From a checkpoint of a small encoder-decoder image transcriber.
Model: 8.66M parameters, encoder arch vit.
Training: adamw at rate 0.0012, 6500 steps, batches of 64.
Data: trained on seven-segment displays showing three digits, 2.1 epochs.
Rows from block 2 of the text decoder, named by matrix and row number. Each number is 500 + 50 x the weight over its row's rms, rounded and kept within 0 to 999. All counts start at 0. Numbers have three digits each. After the name is the row's rms in percent of the matrix's.
# fc2: MLP down (decoder.blocks.2.mlp.fc2.weight, 128x384), inputs 192-287
fc2.14 091:500466509549490519509593503550584408483545542577524520352539519528534463482500531503472503519537532656512522619542621430551522540542492480533434643535414463550601528528487559547516552496493506509591606549476523586543497503505460502538488603530562486513476486550639460492548538552506530542
fc2.15 114:506453503509478499463541504447517529533554518466501478480473434493495501515346475485530502500482504541512506504550465473472390504533467485517515415605479558466559528478525531510496481495540539488397512480587506422286459498500461519478498576483537517483551503508373535467469479515501495502
fc2.16 081:526414504559485431478570504564511386539509545562482472508511522507500467512485472507469508510588494601478503556580554436394581534520468495563523394483455487468612494478503610543518519513474476534543493579582514502394450499492479491582502562485556462478480511519421447496476553464509570516
fc2.17 114:481414506524469518460468493385495485452546457424498518448471546188465468504468506502476499484435500488521492572496555469504644517511486524515350480527433516551506444486481406547482489504478461490456468465465481439548453495496543493405508505488445473535397510480383523515490463526494420442
fc2.18 107:505464494551483635512521475488574524547661482568534531589544632572511478521565523534498484501532504507500499565579670479524612472508512499510577431509512549475517519459585682520490487503511560492607524541608491495542541497511481508483472535459557479512585490521441547536462506459510555495
fc2.19 084:529445485565503495504526536479527493477511485511488469623550569448501463510336429507520508504517463533494507547430471436525456473513505515509639503551511536447525561472423641527528477490452489520596536491553513426388572498498522457419489447498573490503533495524435541538502514534510506460
fc2.20 102:482426519435530554573470532467509514508547490442514531519472525462502467506676491506457513495486519508477496541376488463546638520494491494481462597536447453570446435496477292523491512498487481537471552502365496518659560500497542504464471401499487513504321493497577496477509474546480509508
fc2.21 092:517504485521445330509553457484556486478505474564484489486480364477483539513518486493533492507515500524532505494436328502502360497489495517482504588397456435419473478493457538458520486487502482482444521523704515541433502502497520580513526529498494474483537503490458528455467498540506430422
fc2.22 098:485535507538519521526525522578500527554563442620490557545507492646503516496493514498514481497558512578471503556539520588537626480505515491496691458568467502468552500520519567510489520507498479508626544499545518516630485499508484500516488434480527494531501501465516488525466543497497529547
fc2.23 097:516495514474485616493461490410488605512471385454522494522491436572506499517683485533481504502407493467496506502415513429470591488481481518508428443460486453544462451477533385478519499504464522490575455493501489535551528499498544503439509503520475522545380518511433464472518481490502429529
fc2.24 088:473489497517496501535493509569422476513440554506480485439487533424490482454459439473519501496506527545476490434522367532566405474469497490438537440529498562497509499534352429461475503490473457495441576495419499390447447504501519571426476468479519484499391492418552512511543493515492508531
fc2.25 110:500556509506477550549494492526485492479584485475504596569507447853515520506701608512530504509512505537470505513442557583559553524495515517499491507484494472512470500501566450521499509503545553509526527528505505448721533500504536499619517476516461501543527495491563498475522504531516451529
fc2.26 108:512539509526551474538475513502482469485353467472530479532481608468550451510710517511479511501491476468487514520501606510577612533520494481511542569453470454536539526473519473493509514498500427512613509539562493562587510501495486535578514446534458492472539489514579481483630569448501503509
fc2.27 095:476525499535453598545507553613505468477532471550478466640501407623517526513326445526511497494580474493535505437391412539498345480484484510524578427437480462449459526484480647477474480500491477492429574447577514434447500499504509414440447435497503524489507499515493479457506454454502487483
fc2.28 103:483470488515514446480520523570510473498596562444487492471527512490496501534300521513525494505540499521565513570535459520460190492535461479491508497554583526457522497471548575493482475500533506495504565466548519469388500502496520509468485555495517504478469513564535512454480503524501471534
fc2.29 087:476527523528514564607517565567459417430559522546496523502477517437513508474507483515467509504526482567523494497571421495637483533495525474474521699489494426525533422497577494476474519499516465517589625497481505551525457500501565445545446569500465523450496512457698473538658498448486497435
fc2.30 101:478497498485497478447453507408491431487460478344504421476476548307514491481512466458541521498433491465536495389535580469483509510526517491514384534492585506492494528501441357473495489487514413501508451473393478465546426500491540552386530504502447491470347522426446516465597485466498468402
fc2.31 097:522522488538490427461514532512521480517346524550480425508479504362472481516413456503503496498518484515488499456540322515484376480483486505499701545468476455408538493482380575513521511503479473488377509519568506572310535501502519492548483428490502483456562513514440534539455503482494559456
fc2.32 110:471485486445471459473469482413514506503463552381502462441433471277486494512540406508514494503424468503517491525530379448496419502520491495457438531500481511488471469474402316476483501490494512498428503500469480549440473499492509574455476472503452501428361516524478506462554458530493428494
fc2.33 095:523543476565467531531517555573501488464572548560497532559518551465475492511301523470513494496538490493528513492576498495498273511547475479479579532493541524461543547487518630488511462496488423492547627490606514483465453500482450482562504558488538498468676495496515528442570489470500471492
fc2.34 106:520471489551478459533521463534546507471474529466475502569500492223519477495350510510468498499546473581546503549504500515497455493493474478551576560494532492485631459466487476454505496494492463510465506541564508454431443501480540503448512457486566461509535483516428480546441512479494474451
fc2.35 083:518523476523441414521532460459529565501570567579490557580494393383451519531509486515461496502508535528515495572514314517416307490469508495443621495559674550469472469525389421451518490497484604507385534523589504507390495500492514504525522580476526457441560523524367530517474492553502481524
fc2.36 095:476486481500480477473507544446490504449519497558505428375498439587497552520411539515518491492528462423474503416478373498534430510455495490485506566455539490444423540497526685453475492492520461463543600440600520502317458499498431452543498496505533507520568503497489521485590509454504504435
fc2.37 082:468451524534471548535483512511544517447477549362492528514524585394490515504425479521482492504481439582495505439533532458490395469444542478514634518480535505427514495469528614429479516508515430503518653445499536526422427508504555505468531467506498538507484526521440497531551510415476502449
fc2.38 089:522543493520497454504530507535515546503430512564475507651447446390496517491366439473540501507536474481514495507396320497543525495511558519461625519487466512499531518546338525474520499500491419494377476465507496420516486500500512478394448451493517484451605515464355549535427420528509479478
fc2.39 107:513478498507454433446514475476495401490590550510498481471482515320475497524321508522504482493512477544523512478554440504410374502488480506495433453460554382458522525468512474497475505500490458498464494510466513386381464500486528479471475540489466474487564505506429514485478469530497477418
fc2.40 093:518589510518519401537506466557457550544477455602474455584474425449493540526438482510498503502601500492540506491445447584417493507478498479492558454464622466473534484492443462457506479517523563513422373559583483459471535499489556488510489460487519468508597507456363502464394490485515455438
fc2.41 088:471466514470526464484487454470463539528475425429489448504474566662524492507620493506546523485465516464454485514444585426491537503517492488551475427450444474560514440522552451512487510505508460509378411484414475609538490498491470561570487419498441474510367501460422479480462525500499465514
fc2.42 129:516482506520491624478473517526488472523555499505531553432514555596514512499651561483471500499486514513464499455554648464520606496484547516510485494551495527508492522493588590505527516499504510500674482528469509489623452498503491501545530527510519534500592510493650542533605539453498514566
fc2.43 091:503513504507534533549447456481429517522279443440486528570497492658485510478590560490493504495485515449522486549472506498506555482469522475494497517530541476543393469488547416456501499498473495498449493461440466399603531501487531445430561467505433496502403482470517474523527494501506425551
fc2.44 125:480517495503491527438489508452511483494456514479494367478455505363481468497345396476534496493451492426516494369415454512499433480526452493477406386480418509515537459491430501474484483499484464490351447484470484478349451498495452547429426481493478496468525505489426518454501482490499545432
fc2.45 095:479479521499504569459476495571511417479516479428517494409533556603521499492628535508513503504559475514477506434582748515483693511522519483551474536524500538471515551481565543501480520505531490513605511510434502516571481499511494544501521444516499537504496490510695476552610572467506546463
fc2.46 095:486517509528529509595508523594474407462511460594499466488535493653499497496543527505508500500576423519486498457503478519506347499531483467519500578471531407453479523479624612451462513486480426507542590528551524656496466505484544517490500496476437512493582489473627473475526542443485559484
fc2.47 092:474493511465562503462523478504550590552506476562531477515526511691470516516502509485511490487530488468467505469462529507494581442471496515509564379462552516460469544511547697437480508490461513476467434508509523488359496502489452487488537498491522512526639498479394509544435491432499573423
fc2.48 092:476522524553528512558522503605427517505594458652474507442516469688494519487585607538459499486581554444483514430577481526469557523465486472500336483518528464499475521486604513442479504493514495495676493481505518469567375503500500441528546574494511516563589500459556465487502509506497425530
fc2.49 081:526423473463520496426469530413456523457422505428510487491494585399501472470380550496508495499414500554534493572526382434590557453499472519468523428521441565485470474513464480536493491496466455485676565501490478425426575497517514580436510506492475465518392491507534489511554536513505503492
fc2.50 120:521548491516476438476530473529527468519542530564480487445495453446481485498327459489522494497520464531542491492474384568488350466497467481503550533521489565445570494486446589482511480501484458484416516492626496445266476499489461485478487538485536475470596504503459495480429486478497493468
fc2.51 102:504516494467493451496470458442527551474441555483501473544498449486490440485438459497542501499444489497505492567446312503504489480521482484458453540491482511511531516488463484554519472497475518489380454467489485462327584501500505519483454439499461495440477495489432521529399449568497385560
fc2.52 096:499458497458483469480480456389464467461426511422543523468499456595475554503683501495525499513440509438454503442445496473510400502502523530462387571442483475519393491534436388528520530480508503502467528470499507620625575501503517533527535541526472508491436512524624536464597468570510483488
fc2.53 094:472512498558493563524523527563549424521563482648472465506538586684501467480482481493502500496563496449520483463508555507512609474497527474528576515572479529488506539518518763465470468512497453503466506468546497543423422497506475439540458485471511478549634480460438521546450540418504510488
fc2.54 097:500515504499488567574506501545503574472614514520509591639566483791520489490503583521498499495578503531463510532466536526621528506485527526509545495554622456527437475485547557495495535494494548521570605550522525452465478504507488454567505431507525518567546480517546480551556494483517532518
fc2.55 090:478500523494528606492477511523550539555497483579487539388548466653502540473583465489468519500477514471478493456537620461413645490475521528519492429588457580539517524522519580533503458516504557518502463447430497529514537505517484407480517531505482534535431482485463471471395502488503513601
fc2.56 099:485593514482476521524530496535532564558547445630488468552459386456482530489432409501491511500524497470510504492413528606511579500516520492559509450503570522479511460490422548512486492505536537507380372483558493537499483501504547468451504511497514517562533481497277461490389477500501492532
fc2.57 108:518428491496485455465492506472516534532483568480491486516495560433516481485424478521497503502441516487439491476482459464552455502502490517467463511568417530524513504513443433546492501485447490501541480519423498449355472493505466538534521466509475500501447499560506527525540492527496573532
fc2.58 106:493462505471522518489517505528522509449491514515504457472535578549480487481523556523443493499582510516521498490525599501466446490504493473511495663504522444511518502479602470503491507500485468511590644511393513571537460504498515479514498477486518517523427484520641463555538550459482554545
fc2.59 110:517473486488470430508469448379459486500527496459548533407504518472477494517769502534493493501446522512507491525492615475472583511457508505468373483400458500522489531511573369516506522493503505490633470497506491503555389497497538520544541515498516491514519503514564464510556511530488496520
fc2.60 110:516471523471520504525486509548484434470546500511524542387493540539536490519684517520522510510517520545492522548596577450475527536482485522512450560432508417547497537486530459494515509492549456516564502556525512538651470503502554497546517554515505492524588502513562509480555556534493484538
fc2.61 097:524459475522518548522523530579494402542546511569493501603514555553505502503408512536502493498579485547485498577532448489546491498526516511520721690489488462459511541502534624533510518502504483516590570539577511543513468502506533484486466455488513498468579504504527545537423504520496578491
fc2.62 096:477456477457525551504482522506563529519420551474496438435435513295469565508477398495453486482466460476483483389400451490490494478467534521481586472543483477477472496475458418449450523506527533527328392465460483445435498500495516460424481526492510510470406505493358484513465464479493570455
fc2.63 103:524538492579519532543531512629446572539496499543488563536540575559508488484550569489441504505615552561478506580624545465525547531527532512507616520659506515530529528493534516560507524500495544510671577486502536402570562503508470501505518411502555517516571500483653478504541514482493510575
fc2.64 113:477542506479481470508480490410561438468430518445496404420499455605454546498401508461508495500459492503461493412461468556447467505491491511495312490419519442470435518522521493513501499494468491496334454476428512511382470503485493480468482496494467497506426507482480450487492475483503516468
fc2.65 154:499507492497463470505508461434473539508508474493486413548459440447475484486393429489507493485467508455514491477451448528457537496475505483508483365475463503472503474501440477517491490503482457485340464459521487455326450499499501482484481478485521480507532489479281457476432469455501453488
fc2.66 086:476421479484523509457463496393482561508412491490507498457457485555476486481749537481512493499396527429493486465493501499626583464469522522453530434500479584485370513531435424521482494491459516499451426509417481480629547498499441496542524394505479503505489490472348534504453492502503496479
fc2.67 098:475544507437483415504460479487496457508327443389477531505488386692494527484649554484520518510489468497479496464407447587521480494473487481511523531402598454438444509501487506454514496504551500519322494505458506468619531501498524498545525432507458499505402480448456468478416487478508439501
fc2.68 085:524524531547458675618514552411530586446661461518501531661523484565491505477447515485498535491470499452504492485446432559500381502567509528494421413502507464578457408487518509582515480500505437483430528462403500452497376502504539417449478561500507542538448505536527473447553420521494465567
fc2.69 098:479572512454523554487486486556451488512654418556491492462539503692512465485470566482481499491501513457462514426586621556512488495513472520535282390568547476548442447481552514522490486504507459486539448464450517490507436502505482482501481517504474507582564482461536465537517498474513439457
fc2.70 089:470477520408515560512466528537429504550499427499513495471511618468512502480621557472479515500539509487433504441520688465516636525526546525527415500546502501545438520506511485519484521509509547541517405494390507502734521503501480503481508505519486538505514490447629478554499531491502510549
fc2.71 086:513397490500478588500522478470494542507715527597510491477541527546459492511395553515456491490563471511465496442573565449400389498471484520510405454550473512500460412490559616545515483498476594476591555506546525473387456503493447523550490634488546504548548505558547457506533523456503502499
fc2.72 112:517519486517503420445496482487453551479436513509490429477483485465484491498403409500503495495446485515521488474545392484509463491491469494478514558535426526495526482513405535541510499493489445470441519498497492452231517496483459544505449504489494474479486500494444512522468488512505510454
fc2.73 101:490574487452464426515449508370455489472452455379523465420477514438520520505547470473530498494406506442510496398424436540508518507487509523477414391426491432522424479533434324446479507483518460501512468467472478484464509498497521567522492406492449496482508509444530521439576505529510454452
fc2.74 095:513490507466488595452488492509516541524464499468483357438527550309495503500438484503467505492420505438545489456534559486484342508517478479516397557554416524516533508515543487487492471504499536495421400442482502615523467500498472489500502530505515529477453511559497512528460484484498486491
fc2.75 094:466457488446495572499475554532546466465560589488514489467515633279516499533378465507472501497439444497496506480532521454475505540506514510508418565511479444516463523489526456480471523514532513520569475430455493428446516502506520467398452571501483507435506537523594534473555512523509541454
fc2.76 098:473548477524514467576490493537511638539605521599496511616512508478510469503415498486458497490605491548465498531509482555498601499498496510508738405524595524495577530475464500458474496509509500510644553504596497436446431501500479460528498427459527483533673473432457499504453525470491554569
fc2.77 096:479468505547459463526497495578509535498415545440523498514505533411500546528705433516479492499544505450507502438519501486456451503501542484492492542462503490441480541496502314478457522510521530537496411461403513526619556501499549496497521505512461525503415513542609550501520529506494486478
fc2.78 081:472460519498495603531504501568507637549595475495511489551560604535503467521592502469432501499636507475525506477441721525434543522473536499530447524499581435550489526478518363422485464512525543514622493488481509462544444513508508442516518477486522507524554496486553481462534548473491463483